Rows from block 7 of a small CTC audio transcriber, named by matrix and row number. Rows with one number belong to one channel. Each number is 128 + 32 x the weight over its row's rms, rounded and kept within 0 to 255. All counts start at 0. Numbers have three digits each. After the name is the row's rms in percent of the matrix's.
After each channel's rows are labels from the 100 clips, of 14976, where the channel reaches its highest value: "strongest on" is what is common among them. Only what is clearly more common there than usual is listed. The data: melodies that start on their tonic, played by one synthesised instrument. In brackets: how many of the 100.
# convs0: first width-7 conv (model.blocks.7.convs.0.weight, 288x288x7, each kernel summed), inputs 144-215
# convs1: second width-7 conv (model.blocks.7.convs.1.weight, 288x288x7, transposed, each kernel summed), outputs 144-215

convs0.92 116:172044088098166136171089145128155171155127143106134194176115147146112101154115081161119105110164135122134108133079134115109127114092131131118131115145118088110198083130067108156143150191164126161135140141121161106161
convs1.92 107:104124170132104068144150136105141131150145142133173117087174165136133134159147140133130108126106084108144119156154120149161083173131080103129183150068066133205132142196079096169031155116106128115113137020153103132092
strongest on: reverberation (62); bell-like (27)

convs0.216 090:118175129072052147109088009085102104080181071133142083136129079127133193138121158102096141147134113159089079138123100146149111129154104101182167155140120136159163116134152110092142113169168138124191153095169117116142
convs1.216 095:189149047119123101124099141121216156143061094137154173126151106129114193131165088119103158087134152100121117126123130119132151054179114113149151094093124152147081109081140105181159186074133095100106160131140165142156
strongest on: the note B (68)

convs0.251 103:137110070050078133106117093140114117118126096106085078099081106151072093099137129093119157118099133138117114092136105141136168091076103132101167127114023117145128148124174065103098141141125098116096095021159039089131
convs1.251 076:118101118170155180132140119120116132169099105125087133186164074166120159155147117099130141102145172093105152115134056154065079102114157093134079208133124120120135141114129106172106101100133136113145056121166156151115
strongest on: horn-like (26)

convs0.32 091:111092078068144148111101153073109119087163156139133116106137106173089153147096083096124150137101117144105109178134122179158069138135111129202133125146080104149148075114125126117148090158150132159160158103147103115120
convs1.32 117:134129072133140059108103142086177135067151110084129161095163136130126186140127145114101093055168138123117112118135109141108138082172134115158138045129118136197115129138133088112154205125053055188104138101111099177171
strongest on: the note A (75); staccato (57)

convs0.278 101:137190108116161137147080131131127083128161156137091045156146124191121105135117150101142164127175131129146141193168110142112190096110148183157142182127079171141167087142173149166112114144109110127150145080145081124124
convs1.278 091:188131103138125105102131133158177102108137092143109092086096105104103145177139124113110114174134112125115127154129138069064129117166134188110133141141112146151092145103127165127153101095151106134150191140130096105079
strongest on: the note D (70)

convs0.149 092:154184059156101159139162120121063181081155123163119100130093128140109133116131144133130117158181133126135092143111131140155147108055152144097143143130149183170116165174191126136116164134124147116134147089188119118143
convs1.149 079:167136142091130143087131119122089197180127122201059163158171142168115065111177115116142127127131092089127101124143115124151139143121143123118075112129132101128117147108108124099081032107141123087102113108103088164089
strongest on: the note F# (78)

convs0.171 122:126021093122114133124138157125172148137164124133175105140114124091151124105062137118120129022109128138141142137123150148100134137107133122123114129162131111110144106132172141155169141096119174158157186120141112103123
convs1.171 124:072129133120096155086187155137157066129107169150167109109104151132129103132105059128117149045156181124106117153128137120177176130124129134121135166132126144113154112102111080114117168172110094097142170096163132168085
strongest on: the note C (78); reverberation (60); bell-like (26)

convs0.147 108:127091077133101112116114092117178069085134109135164089119130100149072147140162140093104108081132082110147107087109116164085124113074123153114129127152102134142093136146195070118067190168142083121146129070152071157167
convs1.147 084:079124097108152100128130150155175063136150140180216136085080118169155092170147126134201150115166079103085124128115131065131150112141153125121099143174152076102154151173133131111146121126116114159145083157092179047100
strongest on: the note C (68); pace: slow (67)

convs0.231 114:098107085164135063092134123097119128118115137116120173100073143132145110061107119133148098123221055151104117174111175115082120110083181098126123150084089096093128112104174085120148122090171086107165142085111084100160
convs1.231 113:089120159115135128123163117078147112147167148108173022090168133102118150133133154133131127149080192140140196165130139125127109085190167116114177158086123112128124133087177165136132102113128106087220099093136109186123
strongest on: rumble (29)

convs0.202 086:147151091121105098125106173103106142103119121175128172107077063107090097070136115146130167102135089136088134095132124136140155122072085103140094095166073057138121160159118160091143133096127126102075130076076084175082
convs1.202 094:120116145144148115126141119167167062122103159137135118117137160121094179079068135126066147119091144035065081119117101168108124101123112127122127144125062129090095109104157093120103144108104128050146112097131086133155
strongest on: reverberation (76); bass guitar-like (25)

convs0.60 095:150123076122143179128093111139173169121121074114158169086145150132128173147141118099103167142131112166068054087124110110093139106139162165134161185138163146147188153141148110137141148125117093101100121184164138155119
convs1.60 108:148118129173117130162106130074113169104111204155119101124130093125122134112167130127151138142108167105185126121137141083126121153118109121129107079094104110156133136081154112153143122064155163099061176076091088094111
strongest on: staccato (74); pace: fast (71); the note C# (64)

convs0.76 098:118108084161092057123086122118142114113169085137143123090114131141117127159185154128111117175082052176077029094106156120131149101081176124146114139137124109123162125141203124096116109181117112125141144078142169134162
convs1.76 088:142112080127140165123077111139116175114101188143121148201150119145134159190115153095102062108112107113158137105109066125128127145134094171108075110174146056060172147124119120132138196151171144104124149161138132136166
strongest on: bowed string-like (30)

convs0.103 090:154096136069099104096127079126147142148170127146131125064129098174075109134094145060171174147130123117184112099143094152165175097119129151099138099084138140162105106051073132149098058154140148130113124109118137098198
convs1.103 108:071124113167106064074130125134145120130114180181146106169104107100108099123092123093146173112121117070064152123109147117171167126089073121140115085129140137108087122144255069125143133129130102157106132114091135138139
strongest on: the note A (90); the note G (89); pace: fast (86); the note E (73)

convs0.73 087:145088154121101122092089178130123120132050126149130167108145115162103145160124114119094195077156100174121095187173093108121131081138173150140132087059171109136193124053119111092091021134104163129206135103150173146164
convs1.73 111:154140121172094085092137132125178145164150184134135189155141078150135127097153132136132093070120163056107193125112110077097133123123050160145128078108150148198106140122164120198123196091147127135097134147126096163131
strongest on: pace: fast (96)

convs0.41 096:114120089117122114118098134108160039086172085127161113118126128105095104115187139125152111112135091093161120104182131117103133112083154130108083126162116089136154144126196138126136122183076115149151155072198115147158
convs1.41 082:137122135089182087097153147159125091116094100151158173116084110147162088130125106135157106122117102123076078107118112122080125172140102153116116041147166109175085127135163131146100152130068113150152170111092113129168
strongest on: tonic: E (27)

convs0.280 103:108142093116140197130144156126158106115113139125154132141127107103171123138164134140128139144136093147034098102129134094117162138140099085088094107125141073096157121115095149222191124108176108105138102146155141152103
convs1.280 108:159120122179100133124111130167124073124134112173148126157127074147110160141093120115135149105129113107112126147127151155197136093108117130117109127171124111140079154138095154112106121154096116108117175095079107114130
strongest on: the note C (91); pace: fast (87); tonic: C (30)

convs0.172 099:098121132072121112142128104109151136057151092104111144095065095118110123153116249152159110113160163111137119147149096203111104118111071127164174117172127189134106053167150149114101133176086130149112127123145135137102
convs1.172 096:099137156058106111070127117118135126130194122053113150127100124113096137130143143146132098029155067143094102148110196076088166165103101157122108126155137173142183130090117114111076149140130107096139176088108143160057
strongest on: bell-like (87); the note D (71); pace: fast (63)

convs0.285 095:111075144113157115120165140118131121118134149143175131068101118168169129127111101174143122148105160110133162131107134136148119167145146148063139100130126097102089103127127095097135102122139145151184096141111113141096
convs1.285 091:096110153121145113166162112100136112129098106116090099119224166144156091116069125143109128145078131153115106129132081127125113179186095139129167099138078118114118125073097091060163149136171148113163155144162143137123
strongest on: the note F (92); pace: fast (91)

convs0.242 105:157083084169144125104118147091118126131124149202130143117065107139128126143141162105127104086090099189115121155139109151113079058157115133176133121109156133141202092136119104139091131165079098107123101102140164105126
convs1.242 108:130124153117172114121174149085142138096131094113142087171116138104175136129079159145114126104165111107074094118086146154129100143125107158148151134118148194091147131071239081115104157102133130105098141128057185122141
strongest on: the note E (83); pace: fast (65)

convs0.38 092:179074117146156104135130202088075126111142146133113165152126094171130153092115098121130114163161150138172100124085147094117138122122163116152078110121091028099136102051170126116145186096130138148139177112097089177123
convs1.38 102:109124117129175126150098078095160122054094118097122120081123112087151192105120107157148062202140139151096127108154144129137132101152149108136131103130156051117134114173161133110142147129122174135187143176120198124178
strongest on: the note G# (66); pace: fast (62)

convs0.209 070:103133101131062107149137114149126126140191088157131117155099167088122129135114156112116124101092130173133123110106127111109105117099104112134142113106104138140181108155235108123083144127091123163122105061190139148105
convs1.209 070:124134191091105162157095100153110125148106197155159168128127146112171131182160132155071160111071153072151126119165083182166139117143132218132114118094135089123095122156159122113141131089110118092109110101048160135114
strongest on: pace: fast (95); the note D (65)

convs0.2 104:125116119124131116130141106092104109103117132142189161139126091133174105095144091140145182138179074171122136105078143110106110125095178124063107156086116103094164095075142144107171086103160043110088156126139129103153
convs1.2 101:082126139147137130104176129073144096148173155156178044141154117082165216113100105139139134179101196153129161136133188142143096128142158088097142114166138118142119144101184112116146114118156146101151118142104104197108
strongest on: white noise (27)

convs0.205 096:133157111098121133131130083157096117164131148088120119142157149130158165135079101060104178145128111124090124113057174111158091117142144118093147181094203154122102128137080141093084215142138135136076143135112200137163
convs1.205 113:144123147217101052135135138158070133120133107169068130106143063095136165097108125131117163170116069113081112097169101113157140163139124095140159162119184136128129168147102128148141125108127134139093131138092175115118
strongest on: the note G# (91); pace: fast (79); the note C# (67)

convs0.189 108:088131102155129079135060082063129122073145113147162160070138091145107119072080038102122160107183064129129079122131112111052130097067126085097128073151065091190148135103129160100161062157100092116107102101133062107077
convs1.189 098:073127152160176097090178125127204086097153143108175071119113161093141206126066112122106109117112144059114089140095166113104108096194153074132175167138071150120103135135139141146148152151121121074183122117131141156115
strongest on: white noise (33)

convs0.13 088:126107132141098080089127109088076066151154108164117104128101157101150130100138119110132125160184119213062071082116069120084114104118061136063136089130023107113222126173156058104074104124137124126154135081118059089109
convs1.13 080:101147141148138104195087093174155081140120133147223140121115079124140133120147152145081171151113168049125079136122102113152132105166158175125141078138127132116095127122198140140144168124135107091178106112076160158155
strongest on: the note C (66); bass guitar-like (25)

convs0.3 104:092110067090128129138082122106146136103156098164147129139065157137137053095132149110106117105168123127122126143132123096118076114121102098144134119179102117072200108166214106119155143156064116133098149103164145134109
convs1.3 096:101133160185103107155192097144171151121092098119143201107096118122183187043087109151145099145105144126075129137118162118121140113151101108117143086129128116122153135090173107151147134119090092132169142098145101120161
strongest on: the note A (78); tonic: A (31)

convs0.64 088:107107149105210098139109172110098165145138151065151134126157152083118111123136064132130089130091134133150139163154156105139156154119143084148069133102123007140116101127133200139089143152067188151104112161078192144129
convs1.64 088:117127148147120150147146097151177056143119202188141190143149105126115213114065104132154137157111145078142104133105108126148164053136093099114132061098126144112053160148168134130094136104088122040126137128104162158202
strongest on: the note A (68); pace: fast (62)

convs0.126 086:129178120133116086142112126073098133162129151152181128118080139113107147127102117133119117107135155100170088129138087104105140105084143120168145079090166162136128163119126136063123082155082129147102114112141175185160
convs1.126 093:138142177134183108076173131178139192132192134132125131140110096137152122104084121138124078088111106126105132111098111158136138110101090095126125080098167147126135147130180136235076207112113132170103135097060144141084
strongest on: the note A# (67); pace: fast (67)

convs0.65 117:146126090152143103127133149118118131111137146090140126173150103149137112091116123125129087072141123153120117112087163137136185136115153080045121112137159163065183108116152097121120142119122107149155167096156165180136
convs1.65 121:182138126058127099142134136125191162125099122156112128084080145103127132126110132124112149161154091147098094124137189119151151137177141155117079142155075155118090188143104123114101101101131066061109124091121115107133
strongest on: the note G (71)

convs0.158 098:084124149065142046119113178114097150116097109089121179140178147120130121102074115116084127131154083131176150104084142089166129114141167120164000179106128071118133125144116144079125153121044113134087095136129121106142
convs1.158 095:154128096142110134127115089176123075161109121120101124110212100131112124163110165127113148122056191163113132103163069093115110113142154165138102153044103118143190120076144160103125112053154115076126122134105093112091
strongest on: the note A (66); pace: fast (60); bass guitar-like (38)

convs0.44 116:122156077156105086126139115143124082095126102155161092087112124130064141132172104140074146131128053115122099014149123133110124108080115120136156143112101162166092139135168074141127182164132094146134104057164078150124
convs1.44 092:127108110079129120145158113101106123122144107177140125185107139140156147146122108125219137110132085164122096095090151147102149119150153103133086169167148065099164135180103133117064095116174118111096124146087145053075
strongest on: pace: slow (81)

convs0.109 110:097156124074133099096130132096123062121144179117122131106142081110158079122117171140138108091164109155109124149167148100097168073185144114113137117156190171114152094175213127131116148157178171103116143074142224087156
convs1.109 106:185129181096063192146100117149097167123182084108076120094147178155098085133132127125094141096122123175164127116156136093132158113113071119112099115086129109150120133117138092201117114112088119124172091118111105136166
strongest on: staccato (70); pace: fast (70)

convs0.132 083:106132174047135128128115072116146094140165168145158149145174082170128115150097139060148123170113115096147151157150166061117081193145139080124138095170101135082110089076144118134127148146151156159097134112126081132089
convs1.132 090:114139100136175104129154133086084114107125103095152097099134136127129171113137052136135158136098102172160199157146104126129162147106103108120180113154108146142144161116090083114109113157110117192110177186133130139111
strongest on: the note D (73); staccato (56)

convs0.150 103:139101136151129006069110165091095107135168127098116171098126105179090169132098155104171183129145142069093089092074150110110163150117181086070112108167107096150136090098176135146149204166126143152130165098161119136146
convs1.150 095:100133151085124127195148133091159130173064171098201114099140123106109045146113128136144118172122175069108136109154162144111082045123171180143122111138093117115138132098173123082161129134130145115130122113128137120126
strongest on: the note E (74); pace: fast (65)

convs0.169 089:155163121096090136090030103134154122094161093137141066098069098088035139166105141126103131094052152111076098108141133155137101147112120116175124113146079133140072157180098137123148135158050171111134117113116105160140
convs1.169 085:154124071079136085093135121132185080105086124184209126154149176130134178205116109139118163082121083136094102113142093101075172114137134111158141152120104136121115115061125065111071113130122140108109121155113099085092
strongest on: staccato (51)

convs0.46 110:132098138170090080135141136197098080162111101081059138145110201132135168084110135130152105133152104172111102095135137152090149158099132132083093187220144073102121135106140109112101129093119123127108154080133121136109
convs1.46 104:087115154154109134143119139144154124139100136138170114118119114166129100099192180100148130132167167044149110129127132105162129129095044085117125121125136119089063126145137126119159109131162103133147147116134132175224
strongest on: pace: slow (60)

convs0.268 101:103128135081092095158136085136140114115135097095152085113163098132142100117171118138134191159134091140135115078153116141132146122133151122102118083150058142112167139171182152112160129194107091163137071029111026160127
convs1.268 090:114110128161158148150110142121166142097139110132081123159085078180135112155061089110147149047155117134145169112128097153047136119146121145118088105152116137091131158076130121086135107080052116152136132168143110136130
strongest on: horn-like (26); tonic: A# (25)

convs0.155 092:138163121171084102104105156141116105136137078091120112072143200126133152126123134134117160135175139167066074064129136128107177092050143141088123122110104106157176104151158099146062187154116084113098138066188046068124
convs1.155 080:083128090130099134116111112123104124142097150147206160110172135139177127122169165112154131175103148069190083139080143112139142093149119167124118128140134144147133112136128137158231168077167113078125138106078180104084
strongest on: bell-like (75); the note E (70)

convs0.36 112:105086092128119148100083153145142117102117139060125106062077207166153167126087091121108145130152098133072158073153113142170166129087124161117134196142157116206142102132069146171110154126117143133106152106107174103084
convs1.36 098:091110109069137052185160159179186112126153112088170117107087106117140050120205176122122173095191132133149122146154131122145129182083122163131118138113110140211107132159140131156168121089077142184157113162116075132206
strongest on: bass guitar-like (34)

convs0.10 091:157116092100101125095099130173131121114159095090131110062095166134172148141097090117106157094094103095093111087113111100191140148131128133061135231193156109164157132123119131118120094171116191165161137096126147144176
convs1.10 094:159126132108123110161142125163139126122164137148174114126165142166139113142154144135118108143159149122171099107103120138108154140066076174124123087132102167166134155139137128113160127070115150124126163054126106144211
strongest on: staccato (87)

convs0.199 110:075123061175155129117147153158079134132155122102104094080089143130137160091119133132089130144112137096085131105119107202120129118088104114171123178168147110170125136088087086093100185116125122164111165084128137106106
convs1.199 110:121127055100092163084144131167146123107140067094128136116128142115151050120145106130111121198173157089116131150112133135157151124152129142124133153160085113155088154063140148123161098142145168162110088166145105142185
strongest on: the note C (66); pace: slow (62); tonic: C (26)

convs0.24 103:135143125180161088108061175157092130120077161092118080122075128106147127111083120148101114183082061162149126148167117115175098072124034093158119159132197084127134144114082158138137084086092169098072201115120149124073
convs1.24 100:112130093166136102101041102174169100117094145095166082165141124129176122114146168114102153123153188078078091133120113100133121169087115113122111151080166147109116083134183159186170148091142138080144155146121136103170
strongest on: reverberation (63)

convs0.284 100:124128125144136110071120154164125117108104136175134130135138114110121064089121105140171127131107081145176100131076154126159118090131094126143148000045148106151100119148029138081072116084125117093163189115133190065017
convs1.284 109:188146087163089126140116117107167149091163089123137136132152108161166181118112166125107161067181145117067133075131141072150105143078091140128130081102172143091127130188247087096142201087100127177152150110093158114255
strongest on: the note F# (69); pace: fast (63)

convs0.84 086:155138046093144071114141145081136077089171124107151074103133104147185111106139100132143118146149103082133165129136148120156109158178155135136152115206094112140084159137118164128092135170131170075121124090171113104114
convs1.84 098:096123097167182110126129126111167067160123052104121200124129113112151174069119105132119126110130135115129082122168112125140139085150121153128152107074154123118108118096157176121119107168065113175132174081112116142138
strongest on: pace: medium (69)

convs0.42 093:144115066125128098110147126109113129119168115151127020070143091142109113126156076172127099096074117084154147090174067135153124136149137156175092139142095111089157102131172105107082101164107141147122137088175162172158
convs1.42 085:114127215123106143173126123184125176151134108137123181131084117119112201094100091102114116092147142126122131119142085147148179091145134168119166092059146074113046149123130148177090135091109139143147123096115144100138
strongest on: horn-like (25)

convs0.213 139:074181131130126032162136122166061148113121119088123206124118164140081101112131119091167076104140110128124143138186104133127117131151144123134066120146133151125115098138079118127136121137120135129081111116145115058115
convs1.213 145:138130128085154157163137139149100152137130135117127113117136141121147124147151123138126109012110161131157128114164129129130129113123117136132037160122093189137144103106119170141095137137134126159046112104147083105088
strongest on: the note A# (87); bass guitar-like (48); tonic: A# (27)

convs0.29 113:140160108111122112082094078123156102138166128170130090079111118164075141102139124040140128156087100060116119078143097175107108153094097105146137153150091110162051096121177060109124189128117145116145140108142049132101
convs1.29 088:118136104137164105176127151079162123097142140169152164121096106159147114120185094111197167078140117190069171153155109107096170111154146123127109183132132119052135193130069105145134064109095123128107139120130100100099
strongest on: reverberation (69); the note D (68)

convs0.90 149:131000138151140193105135167155105145128120156120111114130078122145104117126149124150107104134150150098131119109097141126132154122098144150142153126146121084135115065135116082101132132136126115148147115126123139150119
convs1.90 145:116095119163093098164157130143150158139117071120112124099182131157108082112125126112117114131123103155158125094149114110136104132119146169125190155089079134191116125160096074129150137143171165148139119149181090116102
strongest on: the note F (98); bass guitar-like (28)

convs0.148 092:136090087181100091092075138157165118146201119181120063112116110138168156105054076088158205132108056131128142150138117138112152126146116152129154131137110084129132074093195103118117172148138103142104166068141129144120
convs1.148 096:079147060175169131156115150136166129121151164113148121133109099112141091137116064075115124138126164151093138164126105087060085100163196131135091076168126123126166141163156131106157194066130129152096136154152133107137
strongest on: saxophone-like (26)

convs0.78 113:137127119186106138077130114179098135102102156182162099098105126102139091083111109127155120132089090108166101114103110133179111095118047107125113000111152160114107126181037155110067145146141130127119148109120176127000
convs1.78 113:195134136142121139164146128085161171162124146153104108155139086177197140096091116139101157142187156142094114115185153107161044132082114156132137088117174145077126119179233113083181147107109153176146114100100112128217
strongest on: the note F (71); reverberation (69)

convs0.30 111:140146084112116145131148126121158167093098119125122124100072129121072186113164098118139121168132121109101095104110105094115162157091129122092130154146068149160072151122183099161164166128141059147152089086144057091150
convs1.30 092:126124146112153085191104127097115146098156121120119152214157135121099119172126078147146075151075061121128127155118098142137073154176159144105110123188150142136190152125133111145104091118113110115156111148117157138156
strongest on: reverberation (70)

convs0.161 119:142115144135146156153171115135120099147122116144053180192179110128144128128139085102118077099152121169114086138083194124114133181110161137143086157142096144154150100134156153041107158134114153185168165097121150197131
convs1.161 119:153112161148120075176126099107135115151168103146141149101172163131150166163166131119108109140124098141188044121175137120066108161183136100133126134135069111159085150088139148129075128145177159078159103096150080114135
strongest on: the note B (67); pace: fast (66); tonic: B (29)

convs0.286 093:090112118077103086100115120103147143131117118091129090160150074129119136104149105133133141152132106178152145121129099172102116130075153128156121137117062102140126134091139105097148120134135063116103058123165055100131
convs1.286 088:166129124178133114165100085127186141081157106154112073175149127107132181132114134143142082179092177115141154114078072100138072136195157125115157114144133132089087155126112125155159107134144133039151127159095137161121
strongest on: tonic: A# (42); tonic: B (38)

convs0.140 121:124135106111121117127070157139129136090135140127150132117106144108145108104108142113118132110154086143167150124096123147116151134104128132118078088140148082131123183134110095113153163119135128158110138143152142111146
convs1.140 126:131142111151151149075122142150158143167139130139082094105130122130133072135150149123121123174109168151100088106127155124137159127118166127126088110103114083141116133069150151142168090146146098079113122127134129109156
strongest on: the note B (79); tonic: B (30); bass guitar-like (29)

convs0.34 099:130131184152162149149037075177136082132122127068174153152165116125089164130134149140172173142165138126155163110120135150154103134167161092139118173153200183151104116119194156203168134142126128166152204135184192149093
convs1.34 095:133116109075110177057110118131115137136148077091164105168127101120128152107112082097074135163130049095207135127115184102160132108140104075110144114123153141085105166136129097141139146137121156122126147099155150133163
strongest on: bell-like (75); pace: fast (69)

convs0.179 098:135093130160118076151162107109159085068155129129157104071148068114162153099136065108165116157160051100147133133098151134062099161108135125094178097077140116164160126104131109113138140164155143142177164085170147141148
convs1.179 094:111119164171130135148144117118177124166134154163195190121094130152175113089063085145141116192039127094091096135157159194143022162137161170131107097168162099136087099106161132103106091144075141171106165089103144133133
strongest on: the note G (67)

convs0.110 089:033153109060084103098112139186148149091156137117095144128174146163094077092096190164139134074159133095154138150180126110148091122127188106176112103124131134102040092185092134155123236108114070113158096119122156144119
convs1.110 112:182118111161080102108164083142183160126116133108125150125076115145103156125096143122141104122131051102087172083099101079058119134106100147126144037085249137139127126134157071103072103089099117116147136085102151087137
strongest on: the note A# (69); the note D# (68); reverberation (67); pace: fast (60)

convs0.14 094:120127109120135108117143166169103144138170087144101079120089109168134115076165102175158144091118115130119119073203159087091114171161088102160081152136125125136118112125165178150166140157107070132073128067131171148150
convs1.14 093:164148169155087178141110120185085136127104130160116202148218147144168146100135167086129108122183137081093114103107085170121156122074146169098124109139126061117059170181128133104098186097133118068141132101106161157140
strongest on: bass guitar-like (28)

convs0.94 088:172121068155147070152100095154100108125139117139125182105139139112108078087124156081157127065141116110144110131148105107167170143146178092140076103153145131127205115046190126126186108124092147133176167131146094139140
convs1.94 109:112127121095198100168122077121121103112168130092176117165118111111141202155112138163123065142167209090084154133122161111099116116114126126122144089126133156104164092162186099153121176140133166156142181140100164138178
strongest on: horn-like (25)

convs0.263 110:122140140083139144155182170056131043128129120154146205109117086155138092047119105105158139128188142085178142117153089167121122148105092086132115129149039104151033102077134126161208136095118112133157047128113071137112
convs1.263 095:120136144186151100078105116140159115118131180120112081119096085100145211129148109124088061189114149116142156118094117079071165101207145093121150086136227105120119111104080156175110104134140124125176152149102214125134
strongest on: clipping (39); mains hum (29)

convs0.283 096:140087094140090151131111141143177144111140136090156126094034116107139172129144132179101053114121179099175151135162093117083133142159132105103120103173152135112118148185137100069137172186170100136098097117175154150137
convs1.283 114:152125131107080063154138111144124181116103057226111197149160158151138108106110145152140164142071106106088124062071127177158167173062152175123142086143152124104124145159112123161088123099116138166118115081046122108118
strongest on: the note D# (67)

convs0.222 106:112218135118145116104177098099119123126099133087199060134131134010149125113111141091111179142077100148078134091133107149130149098130087129142128098113120123136100190139098149151110132109089161184135093108129132125083
convs1.222 122:090132084174135172069127108100094084193167086120164135144153151157111125119102108135135161101156169152160109138154116147170140153141098129134108135015124138133130097122121163150109218110149118109142120132136118090099
strongest on: the note C# (70); pace: fast (66)

convs0.238 083:094104105147125174084195091128174075105119165127096113080138128137199122106194145126146097138148132134198123128142104067144156103149126100101129072125180122124121150165167162116112087174175109147145181083124194076072
convs1.238 074:141131214148099162070074117147115094091185124157125063112134141126126085107174106104145145157156175138085143142131116085165150171114155096122143118115140136142109156097196145118136145167241110175144118118066132155133
strongest on: trumpet-like (48)

convs0.123 112:126148107068151129099194090091118064091146141153135201119112092160113115059154157123164118112180123116115114166134117158109150126108068108128139108122076138150101121134132135128170129116124121121153100074132124109109
convs1.123 100:120139171203133092067115135160194131114125070125063115116127089086123141104124116117111137167093105115094125123077097074119172082175139120135165097116155111133106121108137102169154124146069111109161166146092171141135
strongest on: the note G (87); tonic: G (36); trumpet-like (31)

convs0.166 102:141100101153134136122151132161129157114119106164150180110120129129162074094122113121115114123182106126066071087054156165159144106141167109077089132161113062075161144156138090080095154101125124122175178141135096181105
convs1.166 098:164103148130125091156165096050129182157125157144120093086083160137205136173140161132149082159169170127148104111194122145080086091207056126124146175077081130130169147094141170092169096146116158159145134104134132112162
strongest on: the note F (70); the note A# (66); pace: fast (62); tonic: A# (25)

convs0.261 089:100152064196101121134129124129124106090126072100154127080131187161149177127130116117108158135114141141037052069125109156113162109088142161160160164187122181185157156090175108093180149111145132149105183079146131115097
convs1.261 082:116112097124159103133125144095143128119137175090124082134202117145127099061179096127153117101154122121195079125122159085139158171023075130126089116146116142129137126104114138154176135116144162140136137017129053092172
strongest on: pace: slow (62)